{"image_size": 32, "horizontal_flip": true, "objective": "v", "num_classes": 12, "cond_dropout": 0.1, "weight_standardization": false, "upsampling": "nearest_conv", "beta1": 0.85, "beta2": 0.99, "eps": 1e-10, "max_steps": 14700, "batch_size": 96, "final_lr_fraction": 0.1}
Rows from block 3 of a small class-conditioned image diffusion model, named by matrix and row number. Rows with one number belong to one channel. Each number is 500 + 50 x the weight over its row's rms, rounded and kept within 0 to 999. All counts start at 0. Numbers have three digits each.
After each channel's rows are labels from the 100 images, of 14976 (inputs lightly noised), where the channel reaches its highest value: "top examples" is what is common among them. Only what is clearly more common there than usual is listed. The data: procedural textures in two colours, tilted and lit. In brackets: how many of the 100, against the usual share in percent.
# convs0: first 3x3 conv (model.mid.0.convs.0.weight, 384x384x3x3, each kernel summed), inputs 258-300
# convs1: second 3x3 conv (model.mid.0.convs.1.weight, 384x384x3x3, transposed, each kernel summed), outputs 258-300

convs0.110:428463514527530516466456521534470543564492538507516528523541589415516622521509517461470457563512506471481525480502480520508510496
convs1.110:539525482500599578471555443453608427452414544571443489545470450508529626472549449590567521424573501505543518509530382443621527353
top examples: crumpled (68 vs 39.7); purple (41 vs 16.6); ground colour: purple (31 vs 8.5); furry (30 vs 3.1)

convs0.106:387445436431488456480422412466421495479421502462435459523540582416493520481502468378486468449464480470531482373508444457541467531
convs1.106:483575628510512501573442511541547475473514483519510487450457495425364483623508475477524537456445401514494496531512509506463565481
top examples: grey (100 vs 16.5); ground colour: grey (100 vs 8.4)

convs0.198:480506504552522467463409542544521504545389458496409470575571514430509496513475494482494470560604538618562466502485452581490553467
convs1.198:550445530525509551457485478389522525466483492462508520413412551579568456529503508524495562409475475442443527522482466466525516458
top examples: brown (50 vs 16.8); black (43 vs 17.2); ground colour: brown (43 vs 8.2)

convs0.42:447533543546479479669519462525521561475522582478489426511580471487489497578639570388470622581528483480510420397400540465516491559
convs1.42:555484521622543565400421390506462569447537441599509515502400506492530571430510466509473462418445603506510570501580536468495565428
top examples: rays (70 vs 3.2); brown (48 vs 16.8); ground colour: brown (44 vs 8.2); ground colour: black (26 vs 8.8)

convs0.73:467490388468455443405452495406466499374386461441472469488528508441536473462503460481429460497562507481482521498533347491549533428
convs1.73:516438496489516436536470567520559425504584499518411545465408531534520451520460461457507516542475451520465441520445576525432454594
top examples: furry (61 vs 3.1)

convs0.185:485431417500540444400457649530528441503505435487478554511462630452461484474427415650421481501464487512543494623678453444486493476
convs1.185:542478522483600473598416544530516529556478512630505507508414522566447559432556501467459497490501528494513529515443489526525463472
top examples: seen at a slant (72 vs 39.6); teal (69 vs 16.2); ground colour: teal (66 vs 8.2); white (36 vs 16.8)

convs0.340:512459432424501504433478501565444477507556462533469530445390416448511498468527520529388526481485506452625531599538382521521504505
convs1.340:456373533535443512526507582501515551424432504467498492534501478470460485470554527518420551551503548522473573606486525483525583420
top examples: cloudy (39 vs 3.3); yellow (39 vs 16.9); ground colour: yellow (25 vs 8.4)

convs0.342:501498538527468471508545525579486425478484567473471492430507365457449432497589510445516505535568533515548564518524413576501594530
convs1.342:537535501571460487507561411579403624560482480551537467568497556468415474476427520557474506450502467439505437519505495527495486509
top examples: grey (86 vs 16.5); ground colour: grey (82 vs 8.4)

convs0.111:440523489523428354494481397393441459431523557445536454482533457483476402433558421459521516475499403472562445440419519456461504519
convs1.111:416359410497509589471478522498489493520420363613453579475439611505504605572504566422503502517473582537491520431545491552627561587
top examples: brown (38 vs 16.8)

convs0.16:525522505535510562553503483570510515451462550558529500532539520460560549486488510451525535451434402428418425429406407466485437457
convs1.16:487467454386559420466453527405492528552605467386437536487581516461432518418479443496369453472402485500459523479447516523494541524
top examples: rays (100 vs 3.2)

convs0.304:488478448584517542434440465475490408492598485481452414467467477480484477464498479554504514466453442411380443474435528423392413477
convs1.304:499483573479499511511548573454529517485389506471506535494560483464622490442419512397512471442476448534519563489485532528577542547
top examples: white (82 vs 16.8); ground colour: white (79 vs 8.3)

convs0.62:513438451511454447469452546476459456462501431463505502542571569434462487513456478531520385482435452463450443516526553444490465460
convs1.62:440452458459490432436500455500515472522467503515437513453341426506405393489462447572446523509645610529606549586478490535501529548
top examples: coarse scale (67 vs 30.1); black (51 vs 17.2); brown (48 vs 16.8); ground colour: black (34 vs 8.8)

convs0.209:509490467485512467457421467436508431533485468538535466448468521426493500482565471516581451450537583563627494522484444555527617482
convs1.209:460542502511576538510513510581504476505474603524473476465493553524556509539519527632482558511536453516526528434506467471520420455
top examples: cloudy (41 vs 3.3); camouflage (29 vs 3.3); ground colour: blue (28 vs 8.3)

convs0.383:494509549470453546509596560602512579566535535458560473519590377540479457554607516519512531481500507508416515478485498467473482506
convs1.383:515515498620445482483530456483480478469434579586484537479493529521545486531527438459551438483471467454468506470467481517530528423
top examples: rays (37 vs 3.2)

convs0.61:538517593517486481595605548564537556526556555586566607586555491543459476551623553459520503582540552535546522451333597552497505605
convs1.61:576472460484534513552441509505553483558471533553482445531499476443443539496621509502482511490468476584496538458608504519545515543
top examples: coarse scale (62 vs 30.1); blue (48 vs 16.5); ground colour: blue (44 vs 8.3); cloudy (34 vs 3.3)

convs0.131:503475540585523510432462554508465502549399457532569467526489571444484583582425423384479499481454533489501485451439485446499451446
convs1.131:448488529513481382530530574482480467427501524435482469524543457481510425559466505424394608569452505530420489525453497442446479539
top examples: black (70 vs 17.2); crumpled (65 vs 39.7); ground colour: black (50 vs 8.8)

convs0.230:513488566427507564489576412487555552552552431521528505507493393457517491440553552525501445440519553503508566430455529520443494572
convs1.230:467506544567495487492470601486467360477407602492450508448608551522517473492553424488500527470461421443510421503492511505588500430
top examples: black (67 vs 17.2); pattern colour: black (37 vs 8.5); rays (31 vs 3.2); rings (28 vs 3.2)

convs0.369:513451526476485559470606569486501547523440401574550499482515516576502540478524503481471474515510578437451508555425380464497504438
convs1.369:513523519555441458488456605508425448406510550517500527471576438398453453454486489567523527526421415472509427546532562554520545520
top examples: rays (100 vs 3.2)

convs0.352:465612523445417557439514409522550536406498469503535420582595445378534464479478515432504519378509467555541425400446560533406518517
convs1.352:501545460442505390521483433479520619504548543484435515596622447436634535452503471433442537493462466481506485439408498562599543462
top examples: white (60 vs 16.8); black (46 vs 17.2); ground colour: white (33 vs 8.3); pattern colour: white (27 vs 8.5)

convs0.156:441460412448460488477467541417575474454442464456404416475507519377473509495500424531524459443494547519537529555599477523501485402
convs1.156:480506537456508454572517504552472474512449510553483595458445527478457458548428455559526521547506448493469467577421437462514601508
top examples: seen at a slant (75 vs 39.6)

convs0.59:514492558484546523564548457516496480501515514531525562472440550585411456449480515527500473466566479496596641514467525444555516504
convs1.59:483429490520402456440506505537512497551569502497457552484529422497469445553512482451429535473534531473385466454541562580424530557
top examples: black (96 vs 17.2); ground colour: black (91 vs 8.8)

convs0.345:509516511510466537497516541529498499545482535485509513458507391430484478519499509472555521493615557520547541553482429579485591536
convs1.345:519485499527484475534542481531409515487462593515551496561503492548399401475544548544423400460424411439465489524482512513508511475
top examples: crumpled (84 vs 39.7); brown (40 vs 16.8); ground colour: brown (34 vs 8.2); ground colour: yellow (27 vs 8.4)

convs0.373:487493474454467550476545581471493490513493572454489520413524386477476409478514519480500469578618552466556517520509425572492592504
convs1.373:588537562507458438507531532611451532485510454564532481529485524405373467539444499472458512496438404444498475445468493513516459587
top examples: grey (57 vs 16.5); ground colour: grey (46 vs 8.4)

convs0.372:553520603448448521545559468561473571560501475488492464501521386507427400409509511415502488507507478354472391478469514447528479521
convs1.372:500570417559498464468506481498535578508444558503534464472545495456460506520449512574540546454490470575579543530447432469464503443
top examples: white (71 vs 16.8); crumpled (70 vs 39.7); ground colour: white (66 vs 8.3); furry (34 vs 3.1)

convs0.10:448470551564526482534538468524504529549580536502537409528495410469494440477452554399461582440530526515565514385436589557488497543
convs1.10:565439468538516533433542424412521471450556566520495489460623503489577541534587583467529538486526489385453473474462579429414476565
top examples: red (46 vs 16.3); ground colour: red (38 vs 8.3); rays (32 vs 3.2); spiral (28 vs 3.2)

convs0.29:469502589548519502605640504536528563517409494502517525524432523583519473530533593435454516559480498492428464471311472533544487461
convs1.29:484521482463558537452531529488494398557720573421558534402679540503451536407441487518481587498510506421493468410614497446438545556
top examples: rays (92 vs 3.2)

convs0.309:459476494451436430501503446404496517474344439507505488537489426488526450479497444451425482493620526513519546536432352505552549460
convs1.309:552527459478567491511503497532541484549609486432500487419530474451604496466487531473571528492393465493526468474384518469362518552
top examples: fine scale (71 vs 29.6); black (52 vs 17.2); pattern colour: black (26 vs 8.5); ground colour: black (26 vs 8.8)

convs0.95:505467453523499482375456606482489487530513407504431460473419598429465511420428441561518476496413456532477477526547545479430445504
convs1.95:402473438437420495453522471425521452448462517491422541453497423484391405555507479430428540523616636485549452467435477561516544553
top examples: coarse scale (69 vs 30.1); black (49 vs 17.2); brown (38 vs 16.8); ground colour: black (37 vs 8.8)

convs0.235:424513465529534534486509521477464528548414507484463443553493507524510490532469537472463516566509444524466457484524419481494456448
convs1.235:567475487548466482480508510496515472432557509526505493403591461424525535389526493504558503368425520412481507543345561519522530482
top examples: rays (45 vs 3.2)

convs0.90:489471545519505472507489411462503565448511540489457416479448353467463454440445473417422444518575467608496445445412575524486519538
convs1.90:535603517388432505572462504551456500543502458496553564575604590512533479562580558474548466562437492474510471461516457410575531491
top examples: brown (46 vs 16.8); ground colour: brown (32 vs 8.2); wood (27 vs 3.1)

convs0.331:542546526483475514500518389530501423518430445528488424462441461449489439456430415371434482434485485353522399272488409467462447481
convs1.331:605536541540580503496396532497509585522526514531575439471488453448585571498480554618502394546483420570519647556452485488474532437
top examples: red (45 vs 16.3); brown (41 vs 16.8); ground colour: brown (36 vs 8.2); ground colour: red (31 vs 8.3)

convs0.36:551482522466508525443513580437549451492488447514441501352455531585532498532526499507538546537460519387532518482483383496515441484
convs1.36:516559515522554532506424500608520558387488666518518445627568465420488535427435529445517480566525480534493388485560491523478563448
top examples: cloudy (42 vs 3.3)

convs0.160:492437437504572459419435621519549496520476430495491591511477667448473497448457429651417463508470472522504495646656459458502499504
convs1.160:520448467496523417583497453552510428586377504544526410503538556491438531496520503528481491428545495495519580573498491583499549387
top examples: brown (74 vs 16.8); ground colour: brown (70 vs 8.2); grey (36 vs 16.5); ground colour: grey (30 vs 8.4)

convs0.192:477490468488542447503447517513517520498451509517493421537538525447516545530491504505534481515601582612615523530493447569512576497
convs1.192:507510458533517546489606483371545476569516452498615549586498551523479477499594390484587614472536438459458498503482507568487508463
top examples: brown (100 vs 16.8); ground colour: brown (100 vs 8.2)

convs0.335:564488502493489452426437355459490460418529433470498427416396449495486411369447431472387402456539397424463480414449470453506484505
convs1.335:441645453528533552607429543464463487463460510576518452468531543455470571607412504485547546523513527454523507434583505526485548608
top examples: grey (100 vs 16.5); ground colour: grey (100 vs 8.4); pattern colour: black (25 vs 8.5)

convs0.0:513440480443474423505411449496429529436504490549451422519524537546465499415486434496428527473485455470585499493505490464458502482
convs1.0:436581511572566547544535532508527413534469495424485586490442554471536540594390507448570475549533508467523550386520449502520525451
top examples: cloudy (31 vs 3.3)

convs0.54:452470469408449452552460548498467477390491430437420498509447420435425409434498488449462431407476449432501504432480555522538496493
convs1.54:495542492536481499496485511499463538571638482481596539514585523524471561605469490485515509614514514483415468462503392438484493610
top examples: brown (38 vs 16.8); striped (27 vs 3.3); ground colour: brown (27 vs 8.2); ground colour: black (25 vs 8.8)

convs0.19:478537514500488529495531450531557555380497628420492462461529477450472493446469531452471537453587545478606488489386613512536547515
convs1.19:473457409565565548492448490410438457606700504530519500554602510524542546543576553601493542545453474502396525473596481433447495554
top examples: rays (26 vs 3.2)

convs0.71:464486506496473555479520520544505534497546565440492588527497478525467533500511578411481543532459476461439430405487608415519475531
convs1.71:495538570503448565448531489398551495465573485491589574486571422436406517452520572477559599472458474443518514498543437355493495418
top examples: fine scale (72 vs 29.6); crosshatched (29 vs 3.3)

convs0.205:487366415473453352415433518439423441422491459444403555468449508460388381416485379509463422531558497564537540524517493521472542494
convs1.205:477583533477577515516516500469506509525462498569553491459486461478432584547418549526471557495541587440574487626470474518555538518
top examples: white (36 vs 16.8)

convs0.128:448455498509504445410394494506440504525470485515490583525544653490496550492528466401515426551483465491489492410489448498522477501
convs1.128:554465527591527537518497577450514442448507501551603489500490502506427518445512451552501526563453388400520564521490420436441620542
top examples: pattern colour: black (31 vs 8.5)

convs0.102:505441468449518449368399457475494477499433465431482552549497565383492527437428483443451414522503509469521452518432429560520467492
convs1.102:339527455576490574553581588467423488426515517501502575469479587493411604481517529484385561526535482562535522476605500498549599488
top examples: crumpled (92 vs 39.7); red (48 vs 16.3); ground colour: red (42 vs 8.3)

convs0.103:455449521538499445446383531498464471548496513530490487542546567420518562487516497469506516560556488508516483450431380469497502503
convs1.103:609467472516522576500597557492550476511543490570513583529482509530471518521451484534524541510422446383462528484484520478504535526
top examples: seen at a slant (66 vs 39.6)

convs0.84:501537568536451531490555567458461496518515510413541624481456514626460402575564485522554504576567516513537467541488508568441476591
convs1.84:607488543542529599461535436536608568597578568546470481495518387458523471452405559528429575491537458488546584504499564509490542568
top examples: fine scale (63 vs 29.6); white (57 vs 16.8); ground colour: white (54 vs 8.3); crosshatched (49 vs 3.3)

convs0.254:466497449542470509471490466495467543495510540490488452583526596547502457455509467546503536473513509513486513465567504497493463497
convs1.254:569498531569487414468529525445445486490540408552481589492477576469354456487563493597458406546560456401444465533538564503536454452
top examples: red (97 vs 16.3); ground colour: red (97 vs 8.3); crumpled (93 vs 39.7)

convs0.147:465542445427531528403510470482490524449519490491455371593564496561561518563446561505427559492368560496498487458551477520519555468
convs1.147:532523568525439577497530547448507432528493544466610459418504516561406498478524498552581514488532555427526409577561474458431510343
top examples: furry (73 vs 3.1)

convs0.15:421470454499421483510486387498479481563508557500499545434503470452498451586411553400460534493447561539605523423520512553608593542
convs1.15:490519505503546530449473439551494560562571505514506440598503510543502469440561527531449527583590502433396496461459446434377419404
top examples: cloudy (48 vs 3.3); red (36 vs 16.3); pattern colour: red (26 vs 8); ground colour: teal (26 vs 8.2)